From a checkpoint of a small image classifier.
Model: 0.669M parameters, arch regnet, norm batchnorm, depths [2, 4, 4], widths [64, 96, 144].
Rows from block 6 of a small image classifier, named by matrix and row number. Rows with one number belong to one channel. Each number is 128 + 32 x the weight over its row's rms, rounded and kept within 0 to 255. All counts start at 0. Numbers have three digits each.
Before each channel's rows are labels from the 100 images, of 14848, where the channel reaches its highest value: "strongest on" is what is common among them. Only what is clearly more common there than usual is listed. The data: simulated telescope pictures of galaxies. In brackets: how many of the 100.
# convs1: grouped (4 groups) 3x3 conv, stride 2 (model.blocks.6.convs.1.weight, 144x36x3x3, each kernel summed), inputs within the group 0-35
# convs2: expand pointwise conv (model.blocks.6.convs.2.weight, 144x144x1x1, transposed), outputs 0-143

strongest on: winding: clockwise outward (79); small (69); tilted (67); many-armed spiral (56)
convs1.89:141125079107139128164142153080089128119105053068148128108098105172137108101154074124079205142126121140119138
convs2.89:090154145081119129103111153122061124160195123079182126157136115138139161121142072117088118178159086164101178186115097153096174163172133115118138112134127130108158170141122122129127078102109164126171160193135118158112100161164139132024161139133121116117193200121061150070157151167150126163128088135134092135087179093148123159135117131108179108094153119104191073077098066158126131124157163099108153171099124148124095142103120146158118

strongest on: winding: clockwise outward (100); small (68); tilted (61); two-armed spiral (49)
convs1.93:085094140151162139050095162120137161100118135090161089114132078169119141132103169061156120087119106080153124
convs2.93:114144160207165137115170150118101117097079150158123084110179180170173125095108117109123103117122086122181124098154121076143108161100116056090177049141171135116134119089134128132142110145138087134136090159106116145087137109103160148142121131142178149053153142154138106191139100149100059145110130112113056092198143130156148095100088167082145180116128128153123187096154076179083121115104163143130130196181155067123103136119137126119152

strongest on: winding: clockwise outward (100); tilted (60); many-armed spiral (41); two-armed spiral (38)
convs1.134:138131155113143142129101077180077138106118160080125065079092162144118083105086100097137144118065153117114082
convs2.134:133163128161147127151101096078118092128150167073124096131126129094145132134061137118158102096061077097143135082104122096110158117097155144074075086101105152122083164133158142133111144194097144066126133104127082108154087149188116173149123126140242119112069140090108095155108156083061158142146144125149149125136108080092087098083086091160127133089092128119114133106127075162135159143097094140189130154220103154116156141155137109142158

strongest on: winding: anticlockwise outward (100); small (62); two-armed spiral (38); many-armed spiral (32)
convs1.25:133143090138139101180152164124166178086120134107133079186104089072176087090103160128152162098114137128124081
convs2.25:193154132131064139127112130093173072125089090150113092123134132113160126152123135120140153125122170125071157076076110131146132122154123072104136118118055115139092118134117117167105110081115096126087138132153108110148158239041102061123181108089168135138108126064152076136089145161091125090143143198084210128096098109081130153157139143125108131132090172089145143193147153144119150138162111093129138174139077090126099132142109120149093

strongest on: winding: clockwise outward (95); tilted (52); barred spiral (40); two-armed spiral (33)
convs1.36:096118106141115120098093157142139115101171141066056102134108135115135180182156071116139106099116169141092189
convs2.36:109110150118121112134113189187158120121153113150133173129152126098119101136081125108065151067080155122134143046104141096115145098136141122092164097148111098121094122067054132169127103132131121089188104105144099108141071085140120092162103135132166112106149116061109111113084152157088224084151178146080120117099183176149167152147098161075172175106114148128122192117133115162093117108094090158122138120072178174131112166159112120096090

strongest on: winding: clockwise outward (100); small (65); two-armed spiral (64); tilted (48)
convs1.18:089132109115187083120104183103122131144106174112116093155079124100074074088113156090102150101102121085096095
convs2.18:127142102129131062110093172123127170119149117097197113130178135140123133118123122155117118119060152121116142125146108182152157113103174101067091089124126095191137066095128113115130068134112108070129131117116076135085124089109150123125133173225149117203100120095098093172108125088103117168108182061169104109046110061125151131091171149147130166110159087122064141118094083142088110127099143066137135138163101130141161119122175130151111

strongest on: winding: clockwise outward (99); many-armed spiral (74); tilted (69)
convs1.26:127172169126092164103150103103106124124103116108190122141135160108094203139202114097073090086145143121107109
convs2.26:169130138136144141122112143105085128101127125156083170147083138178126072164172044129144091132177146088144080132111118140124115098123152108156141127094121132156116119077165152031075100102078139110122131118142145110083123072124093150134111142143074118187079097081101191137116107017126109112112143098210090135160138106118142156088094172156155100160102103124093121100119116129181113122137130191144113139201107174128111131138105120179161

strongest on: winding: anticlockwise outward (100); small (68); many-armed spiral (51); two-armed spiral (33)
convs1.142:118142146088170112110176090201090160092128111122162128063097176101113131128104113122211114111105129125108102
convs2.142:095127143175102117061073127101156114170114126125118099137135112098114159138081184121152122078063156111095140121106088133093120106137141158104156175114058190096139159133110081053118143146131087127119121094161068118121112099092162142117147039141143142121099108142099153078113123093120158100200152215113118112118110152147110068142117050048129131167092163080097123147116128118118130165067111090158153124123158112156131150101175136092135

strongest on: winding: anticlockwise outward (100); small (77); two-armed spiral (60); many-armed spiral (29)
convs1.95:147110101095157143178131155145137156159140132180123087151199066131113094084144097104098169088150090084123098
convs2.95:153115101174175126130172135132176151097123106150093137102136184116143143193114086136133156068129140122107094110129139074123163119184111173104159158151059126093122138083150103186183165080093167190115140181090056135111124088169155143110118147115125128135158120111091213140118102142167100130166123123102142178100089131106140072103099161137117161079173188159128138195131160125136058112139155115144184156126193164104142110127154133086135

strongest on: winding: anticlockwise outward (90); tilted (74); many-armed spiral (61); small (52)
convs1.120:150114086129121121140155159099207074103145110138121150227096146139098124128100101083164110087121119112114093
convs2.120:185116127206167092121126108096095156136135167138112173157148106071079143089076109106146136129140121145181105057136100117130104108148108070108101143185122125117179161166158133225134130100125190129148099122114151156150140099136171152143130150129160149079086160109139155136175124186133112121112059095143094057172057097141113126107186092115168122143098148152144104104129091097144093133118116164177099062096095140107067153116113094104112

strongest on: winding: clockwise outward (100); small (59); two-armed spiral (49); tilted (45)
convs1.47:094088147118087162167122165149122116097123080109128117121145149110147156158141070165099215103081153087085126
convs2.47:093118169093137107143100116073120128129149116090107180148129101148123127076112100146073182154106147131141173127156129145098137096066128156145114087113115126154148050147076137119075150196155145078055122132141148126106124162182080075158118167163157154084131129173107091112179160064123064167139128108184116163126137135143113099116172172064124114105165067156134142165126150128146120141084115175094191122158105054167124123093103161094137

strongest on: winding: anticlockwise outward (99); tilted (73); small (68); many-armed spiral (42)
convs1.14:155130134147144160128132136088087069084090138181137123139099138124115077113163087105084087097055134086099162
convs2.14:143122142136107102104172125101161143140118128095129109136160119158146130187122084113188107114152144108115108185137118138136083105126022123114095138139184095098162071170107119078155170115134151176083170134048106115092128061132150153120138168138140132132102048082120199149154131180164163119146141167089143131199166134104103142149137148047093110158070120131084119154107137099070135151103071104153131106138150137134136146182126185148119

strongest on: winding: clockwise outward (100); small (68); tilted (66); two-armed spiral (49)
convs1.114:144101167085112108110153131133148161069144085143176205172099098132133106168082130134085170106115117163093150
convs2.114:107140114161194143126137097128149134145158142129179134132110119132116162129141119140136145109074067068127119035118124178122189092103167148136113141134085125157077111101111113164143131160152143133078195134146114106179131033154175090119100189169055105142189122131103170092156107203085140135114135106118091163129081148148141122065137102116110158124083106120120164116127068118176151115142089136158138132180090076094111063103143110123135

strongest on: winding: anticlockwise outward (100); tilted (65); many-armed spiral (53); two-armed spiral (31)
convs1.110:120098114144077080115134202117188116135108111140070147131121122111088157121110149143067106080115070156087135
convs2.110:180124045147100140102157120121135148128153101074107132108121095151114146192181121160064132131115097109189119068128142134130125151088103156144143056116126109057069168111141165094150066140155117197125150070112077157207105098133156124102119142137122177067142120116143101113104122111120129095064124174139131139116121124105132189089169149076161129115093136118094141204126192127098162158144081133162136126125093167154097116114123090163160

strongest on: winding: clockwise outward (100); tilted (74); many-armed spiral (55); barred spiral (25)
convs1.104:160178075086116097145105116108075092097110167115101178104106167132145122083098103163100123092076140124185128
convs2.104:048109105109175110120106091132075159160126125177206142108086151165110107079121157126109153096140092112166105112103112127124196142161194124132142145118078138129236131091121115156076172120090120104130150127156119134161076113138137121117118097139095127068141114070146109104136131158139131174069090106065102156133152073105126154107161107154139055153129105134220145115155108095144135133143095082137133076181102150129166085163155149114109

strongest on: winding: clockwise outward (100); two-armed spiral (66); small (60); tilted (40)
convs1.122:240125130122204149150111106129090098108135101115052119112135136122099094120131096122126110106137098106093124
convs2.122:118148151132133108119091084117133179184090089107092144134152166156172159073153118101092147162086153113162145098138125113167096160107156163114172189113116129221149093147181125113122106165103133104166119057113183116145128143134108131138140039138123120153093116139123182181157124115143078105127111144150127141072163128113131117116090063123128211131127166138109164147075045140136118098082162145124125110131040068153119135124124075100118

strongest on: winding: clockwise outward (100); tilted (67); many-armed spiral (37); two-armed spiral (37)
convs1.68:163135176156146180098130110057145141069071147111125122165154161110099118128062117147117116157151117065144117
convs2.68:078097126163121166108150105170110105112117134139159126102142131110118132103104086142090124137178083108177137143108117156128106116108167099124099142157096088102116077094112132129223190102125125076153170140128150074198050119157080096118096146153126111109202078153169183112170145163096148163116143164061163181109159147122115163135145180103139157052122148129072106084136109143143124101064154193149134061136134093128106132146127154127136

strongest on: winding: clockwise outward (67); tilted (59); many-armed spiral (50); barred spiral (29)
convs1.49:136105103111155105120095071057173113079097165101143126099137109122167176173171104141122173107101090087110146
convs2.49:166142133187092117097125145128110071148129114149140194150165163131158158167085093134148099217184154110153107145118138158105084065121129160172057175120095165134141078135113135118142159073065176169140119170168124168137180123175156120106134133172128143124140121147097146128159044134114107099128122155104112144107163174131157088098097127089131127062076078132096129135112044145136126128159148171087128125080153190162137130083112137141122

strongest on: winding: clockwise outward (99); tilted (69); barred spiral (46); two-armed spiral (40)
convs1.116:124149129089163167126112089207098163113107106117178090072144177144164150141138164153163107130086094162121097
convs2.116:156148151136116030140129189128150145122121093137102138108163121043159161111169074117136166122137134117082093124078121102086127088073092123153097116125126112129132133095159148079057086138049118127085097121104109175090093142152111149152124128138165151099153148140055076121129046093129147156122121114109163101089146119121142125115106109083136169185152087109120183122154130174111129132049116131092157127156074098095121124049118089107096

strongest on: winding: clockwise outward (100); tilted (71); two-armed spiral (48); many-armed spiral (39)
convs1.108:159103101167177137115142103098112098148210081148098101096094103069147124160104121130103150135191128117178126
convs2.108:114167151125146104175130196145122087170171125084190125147126155069125127084122203146102212133125123146136142133096113093147145036098130135083136102143163135106122165139143103179188138077097158099102140123170165029143122129161101097163124181129134160109222125157088104118083137116110090126167190077075068155092153131170116101149114106145135085141144149129140157139101128117126152150123128129118109090079138138131146140154107087098128

strongest on: winding: clockwise outward (100); small (63); tilted (60); two-armed spiral (39)
convs1.9:169096116099164116175121111143136173157155078121057141158152170156093085143181132112189124114104121102173122
convs2.9:085126124138152125134179087157151196116142120099127193155121174104129088151157118172132162112075150055129164109105158106089168108088122180153119113133136153157130134052145094105143125083112129155160083038111134137097187096100147137120121173123182113166094093156114132151101126211059106106096171074126204151127071129131124122131133078126131176137170122097106160124123095112127132134127181172117087083183133123075096102150127117149146

strongest on: winding: clockwise outward (100); two-armed spiral (58); tilted (56); small (53)
convs1.30:111125114124170075180077106161151112120146122064134146178066149111124117143128153100140162068100088077106133
convs2.30:107107108177096132126166118128114116144094128189123176128156124118153191112142078119116147144140121160116081139129106165098160109133168063199088065116122159090071066084150138094129122162164128120105200144172099170150084107150150128106104104131159128162133144115157077161145179082145154151163184170156155177079151134183160106131123158124115183121122085094162105151110134124075130135145101179138054092188059084142109110148114158102145

strongest on: winding: clockwise outward (98); many-armed spiral (63); tilted (56)
convs1.57:092074107158153128108117110109141146082121164100101157123179122083114161136176060153156131075094161106072129
convs2.57:107140139077130167125128092063132084087120099081102157108146111134137126118122159142049163167149186182108220084137150176132127127142100106172071113082136139106115113125126155081158096108069122127137136077183116159208068176150145096084082130131197138133110146135146150089191152163136135177088166137042125116152095119123153093119102098170105121137127119098103101064130068153136145147121138121140162140122152146158132123104084147154120

strongest on: winding: clockwise outward (98); tilted (69); small (62); barred spiral (37)
convs1.117:163069137090049137148111144109125156127163185138176098112117109155107193150083118104097127123115167097155159
convs2.117:151125110119136186073062136160131093140167109180101112114075142092130229114121089152097103160131122111065110157145148169137130113134153048121132157108105154181120141190113118183183072109150067175162128131146186106195168170111095127183120128161096112098156157196101096149180128121143116153112133180130183083180093132158150159118117113144146118142138125116160151121122120142224124150145131138143122098116145127175097113133132096112132

strongest on: winding: clockwise outward (100); small (65); two-armed spiral (62); tilted (55)
convs1.53:177073148058080108111130160184115124131106102133146102137153150112127126146151117128119168125116210078076149
convs2.53:112124094098171152105109127099108163114121139140136197154119131058162162108130157131087119090152078104218092100134151127127152136132105086091083163132143120120042100102111138062134132115085162112178119119191097160181069176183110099113128069155134192086091127118140129172077132183155158168114155115101129148134157121140139136156180151063128144117085144119099147147107134136060113152109139102115113098169149109137137155157104056174086

strongest on: winding: clockwise outward (92); tilted (82); two-armed spiral (41); many-armed spiral (36)
convs1.39:125088130137118066091063095114095107114109097116102105131138094112074147131149113057126180072139148076124110
convs2.39:124111120101158117116062089163097094168128134043114094121143080099144152108107067119120147097085125143115138167135150086107146149108148107204130100129233160149079202151117095064181108126079202099084072185143140148095123107122140092138119156115125119157147072120153121193109107136087202097094155170136096148159176123125129093144139104172093112160106117141142131160102101157087171137095137165124107149105089141135148104102147127118141

strongest on: winding: anticlockwise outward (100); tilted (72); many-armed spiral (51); two-armed spiral (31)
convs1.140:105115136115053159124060185116121141140124122103088190115132109096150160137181167138112182153141092118098157
convs2.140:140105093124121145123170140170167111123095149151102156116105084137133141155121120127165159136095067144059107177124124181133121119125100058158129147093134111083119122155103111182123147167093196172133183101148114228174153111212128151152126109159138175111124140139190083084131101103113149135160149089135140161124146102160119152115149162070110171129142152162196108164143191104080117127183111127190094169115133180086098114167102112168143

strongest on: winding: anticlockwise outward (100); small (71); many-armed spiral (59); tilted (49)
convs1.118:116112207150147057095126098148096106109087136082146160172116154129142080130162107136187145111145175125118162
convs2.118:126107139085118141164133129149157168144132121143115153141119107125130103177082106137174134167067071084160169103154099155106063156109140162091097170163078140041099133087143122113100197189158125139184155137125104138115130101096108138109121167148096096155091129111161131180090103139212077103122147136095147141134110090139117085140168150200104079171131124123122080088156214119141184102195148098189110149104105117105120117145107106147158

strongest on: winding: clockwise outward (89); tilted (65); barred spiral (50); two-armed spiral (25)
convs1.24:114125134155137105166149154139111135125077159132120109146080091080166127101088135159094078141116126072073045
convs2.24:099143145122139103141081114156069087143110133145160113126108093111111116121151085103081137161136162161136127090190112161113081158142110105052144192137133103144181093137074105068157151097133136105104161141092152114089158109086107159123129098143097111157053101132087163060093076134103139099138164155022078120139153112158160114120104144043148109089135076112116153104153145134124089135091142092165195135114100084114149130083133175118087

strongest on: winding: clockwise outward (100); tilted (51); two-armed spiral (40); many-armed spiral (39)
convs1.5:122072100143172063169074133128106178128147165175079149191111128110137096130117141133151130139083099083130104
convs2.5:147122109102153079098115131096092143148114097095134112103100143138135148132195121110145140161103100200068114206133107132132115141070099151146149127147137102167129094186151131048088137118160109162122145075123159113054114119125128171094125146142135087126108139118087071202124072110112166121151133159113111142114168149130148196154144082043152151138171131118086123073173098105097111160085095141062078164126073103114098130163173105130086

strongest on: winding: clockwise outward (100); small (72); tilted (63); many-armed spiral (46)
convs1.20:119133124164060130102135106135176171112140107183108131092150141183205105092127097152132083154116097110168097
convs2.20:155128121163119192104097249190187149132099133085123163129152215151119140089126142139127164131068142141131087148138117127135148117098131166123149160093134131165110169113130138062130080145184148080127092172173131090156169079101123130154115099192091111135189178144100107105174188122146136130114120133052091132160124129127103130134121092121118140135087116140085142197148079095116116132173200124091087119116139158132128170116140108143103

strongest on: winding: clockwise outward (91); tilted (63); two-armed spiral (38); many-armed spiral (35)
convs1.8:154129084125111135060123113103092060130140122156164144057150110175086134197110081109123111129106092114136125
convs2.8:119136116123140122167113100144119145116134096121105138160135126090141135088157133136158108108202113122177148148069134138076132091140187098131145122215106168107128116126155110113133125060188208115146116085127153188088172079159094111088104178125135118090108215089187138119087140134118102205094120091144109169133147151125156124111097167190084124110095128132161067151154111132140107124121227141149147097093135089116102078135103082134123

strongest on: winding: clockwise outward (100); small (63); two-armed spiral (48); many-armed spiral (40)
convs1.11:152115158116143121078082129158074147136096171153141144128141140107121177075221084141119066128140131136147154
convs2.11:116161178084141151107146154164056139122118149102154183098107156097139109115101096109106078136154194124179123079135097162142120113145147154139170125175161160194178093168130115069101150121096103118125168133118214129085117067113095146159148077058110119146136151146113170118127117066109077138172146112160172166129097191138117098103145121092187197120127118138116175101117091111101126142105145189067078161165108132118146132143142094095131

strongest on: winding: clockwise outward (100); tilted (56); two-armed spiral (48); many-armed spiral (38)
convs1.16:095085147129122136140071095120092164142130101146100199132185161116132118176177110118174155131110116168170181
convs2.16:110140160164144127122127130162143197134081126187191127145160138133171134176194100130170135141201092132117138173087139149122051079144215192144134127120143090157204148163094114125103109087096147140110103126130142087139129151082079122104125067146154131141139161103140197121104123161093172139157155103180124098175143135131164118114190117148111157166149124155158209114092170122121102119111160174079163126107160091121105114154130144169115

strongest on: winding: anticlockwise outward (100); tilted (69); small (68); many-armed spiral (51)
convs1.60:079180074145152077110078099085127097168170127122143111141122100130085160147153118098107066143093093170136122
convs2.60:223136109134145097164132156134162131122116124200144149138121166081172169180123076149200136134154171094113128120161160112131097092194120124074089208135123129116151143156110170107118145128052154143171159075136125145131091143162180140132137126129107102109072116124109102116160141114119124107130095102134081138131168136101139106190182154128180082080094095138131076114098201097169163116102132062057131130087142127103135102166152162126152

strongest on: winding: clockwise outward (87); many-armed spiral (62); tilted (53); two-armed spiral (25)
convs1.23:050122153113121130111133125147097088135103131105200151150108117078113184162093106097086165104168141179097139
convs2.23:128124176119147114109139144053092127103125108159061162100073128086112091110153131139159152166169120097101160121072120084131116123170126196121115085120144074109081189076147144193129152129137157118150193186082133134123130119099198148173132137063124137106098126094133073144119183127122193136127187178140136128101127150093121117102191140165099187173121085113175139065141141128150166104141102209127099122113171113108128126130122102129104

strongest on: winding: clockwise outward (89); small (72); tilted (55); two-armed spiral (47)
convs1.75:112106141181125173130137131177165129129148224127144100132124091108108136086157145102173089079159083089146122
convs2.75:148160146174064129108152109148149163112068144123152066121188135099193150155086030124143094073175173178155174088107154122121138128092162133158104151108139140086120123126109109116161113118118116127180054136161126168062093171121125150133110182166126083087131096169060134081114127093137139150167130141104118123133141087164105086093104172170091113124092103110093178103132195111144129110148190166112130147120071144163133122144123143152162

strongest on: winding: clockwise outward (99); small (66); tilted (57); two-armed spiral (45)
convs1.86:041139127102127108091125119062145135141193083164105108103122150108137106147075151156142113079075119135121101
convs2.86:064103188185157124173145138134136163086092106162086163096130124147107125111100120097132150104130124165156130084154113098121068141158168164145060161155169190223142101119165127136151116099095156073147146124090143099095135125120136168171108129129156093155096066075084116158126126173069060147166128156125131159068135133134158134087144108117096200104128145111126187081104133143086112166120085138173170128131149118153106131100100120056099

strongest on: winding: anticlockwise outward (99); tilted (59); small (54); many-armed spiral (53)
convs1.83:186080120119153098125144135067100119178071074099102085114118123142135161134072099091096138137066112133138142
convs2.83:176124104085094113078196059190123108088119128139115093122112159117112124132071129104138134162116121156092113094171111148094097106183091152138062111176128082068140139119131111177144130082100136137173143109133066154142189217113131089095124111162166153085141039152139125068094135117127120076102055138142107113177085135104136121169105120151100112097082135142114128106127130130133112139040128123084090162151084126135160142113150092135132

strongest on: winding: clockwise outward (100); tilted (58); many-armed spiral (43); two-armed spiral (38)
convs1.82:096145167096130114094114127081235118123159094171086131096100113131107149129079117140166126121067109108118139
convs2.82:133098138153116115156146107093177102158150123124074145099155091117145120081105071156127177155152134163163123150171135152137136083122152089096114081145089156193124107134115120119061102127118145138153093077109139110110062196158135120107109141104175112150087093188135158132114143203145123081162156065097101097082053196169094106138113160105117139090173065125122131082163130130135124095141087155181127086124050072083127118130117130142161

strongest on: winding: clockwise outward (100); two-armed spiral (67); small (62); tilted (53)
convs1.87:082141124130161119105179151156137106140143152154090105112122082189166140121105151059180128102096096102057134
convs2.87:101158163152162168080117134103134090161117118128141096103079159100096144129122083150094152130052062106115108135131076108083143115180172131122162106105132157122182126159128108140148133160157056107151136155137085109070095089090147097148120161097204117134163117097097115088104130138125146188118153095178059151099113120155142106160097086109141164174090196148116160171116115146104125106154133129123071095138053099166100080084073084158092

strongest on: winding: clockwise outward (96); many-armed spiral (83); tilted (66); small (48)
convs1.15:124163188102078177060147110068099077089113137126180146122137114101109147148106102114084106153131123106083118
convs2.15:125115126073157134113101141119098053047079176127132169135150079080093122144180114104133062164065101109154145155114146136155152129136184095091117143130162104154037148122133152054153136092100133171158084142135158100079084131077103095124135125127078099175165115175102181094131122119127126117089112129152143152163175138134146087145172174126160136145067112113083179178121113138115134111146136087128158171121106159117140152168145145210120

strongest on: winding: clockwise outward (100); small (69); tilted (61); two-armed spiral (55)
convs1.43:079139058132163084112135098138124069125172163109117102157101090166101145138159155078138083170128146126159176
convs2.43:103156058128114191103100149084101113105115122084076168131147146105125099080114105146113119175100160119147169096104132157134127111065087086123152167149108124173141117092066132154161121102112136117122144168109118161112148108141051139079106165146148067139178098139119104112062128148165115139170178075110139129072156075113164097056105159136130179116171181136178140129102127111083092168092138175201089148124153076160182103123115102141145

strongest on: winding: clockwise outward (99); many-armed spiral (76); tilted (54)
convs1.69:109173147108108104169080090120124087096089103124094122084112067139163150076167153074114122121142124095164073
convs2.69:132124119126126142130161098106124151163135117146084134106074109118143085092150120120098141123117142134119188144164150075107075152125097140180203119158096218106041083100098153093122097073195159088121173154107159179156174093111149108186153116112148121076137101130140124129103143149126117213132128074106169166081119098128151095104102083102124139128127087143106173181096123127136128110152213053167135127123076093135106118111131126150104

strongest on: winding: clockwise outward (100); tilted (70); small (57); two-armed spiral (39)
convs1.129:134111143112136147202146096147113095132093142091172120120097119176041087112116098147088101095066131113120108
convs2.129:086136097144116125099108086117163128091113124108137163154210055133105183098093094106104153126112133132098131119148092117114159119127130110049131113180145123206170075126158136130028194140133100173121141100110168156136105167105161106108132172103190116107109107092126145101073125238119122103149069129113096118076119074107111078129142084093123107184166141113092160086142117136156129112124101114120093068099120135104116150121142128141092

strongest on: winding: clockwise outward (100); small (57); tilted (50); many-armed spiral (49)
convs1.130:122110126101125150105172082084111108156181153152078149128120102046139134129128147115112181166148143115211128
convs2.130:145138067084140101171135160132092116161122125099094108149131198107179153152100078129141071124118085148082112182083163143141098125143106153137126180120115122156071103151150110105153147111103133145143129156150169068170104139119127133167118164131161154137163160156084101089097159166164094188081142151150125121074194071127090106197132119113079204145147130112107096057137141129086118144119079108097097114083114060129168079076177134146132

strongest on: winding: anticlockwise outward (100); small (64); two-armed spiral (51); many-armed spiral (32)
convs1.27:132161148169078133162180133080132168135089146151110143157077087054128154149143099135136104098135138149082070
convs2.27:131107107121108148138098138071073133128046121202105120134139109160126131138117060151151100082112112130143169166076125146171131161172140109129132177156072177140160187194175120085102144095097145084153103072109122069117175124098181153118120126080152171155162109132155055125125123109092132128152122081112083093159141157136136182114140125105142085123143110158111123143134094164176126121095122124086120130058109202135112116042137075101121

strongest on: winding: clockwise outward (99); two-armed spiral (37); barred spiral (32); kind: many-armed spiral (31)
convs1.56:113130091127101167106215179154112161084121097098131076157115163140127112163119108183102127179115109110149171
convs2.56:135129111123159155123096148092129098110065131105156120189140194078158136120144098117115133112084095101125159101104077185127135177084129123157124109145123136181115117116099141074140158196112115124146091141119126063169171111115104123070144154134100189124156122196104140084152130126105079108153169205062105187154131135135151149176154146149119116068056130080130100107118079116113085104074184098111115138131088086173153099067150097131151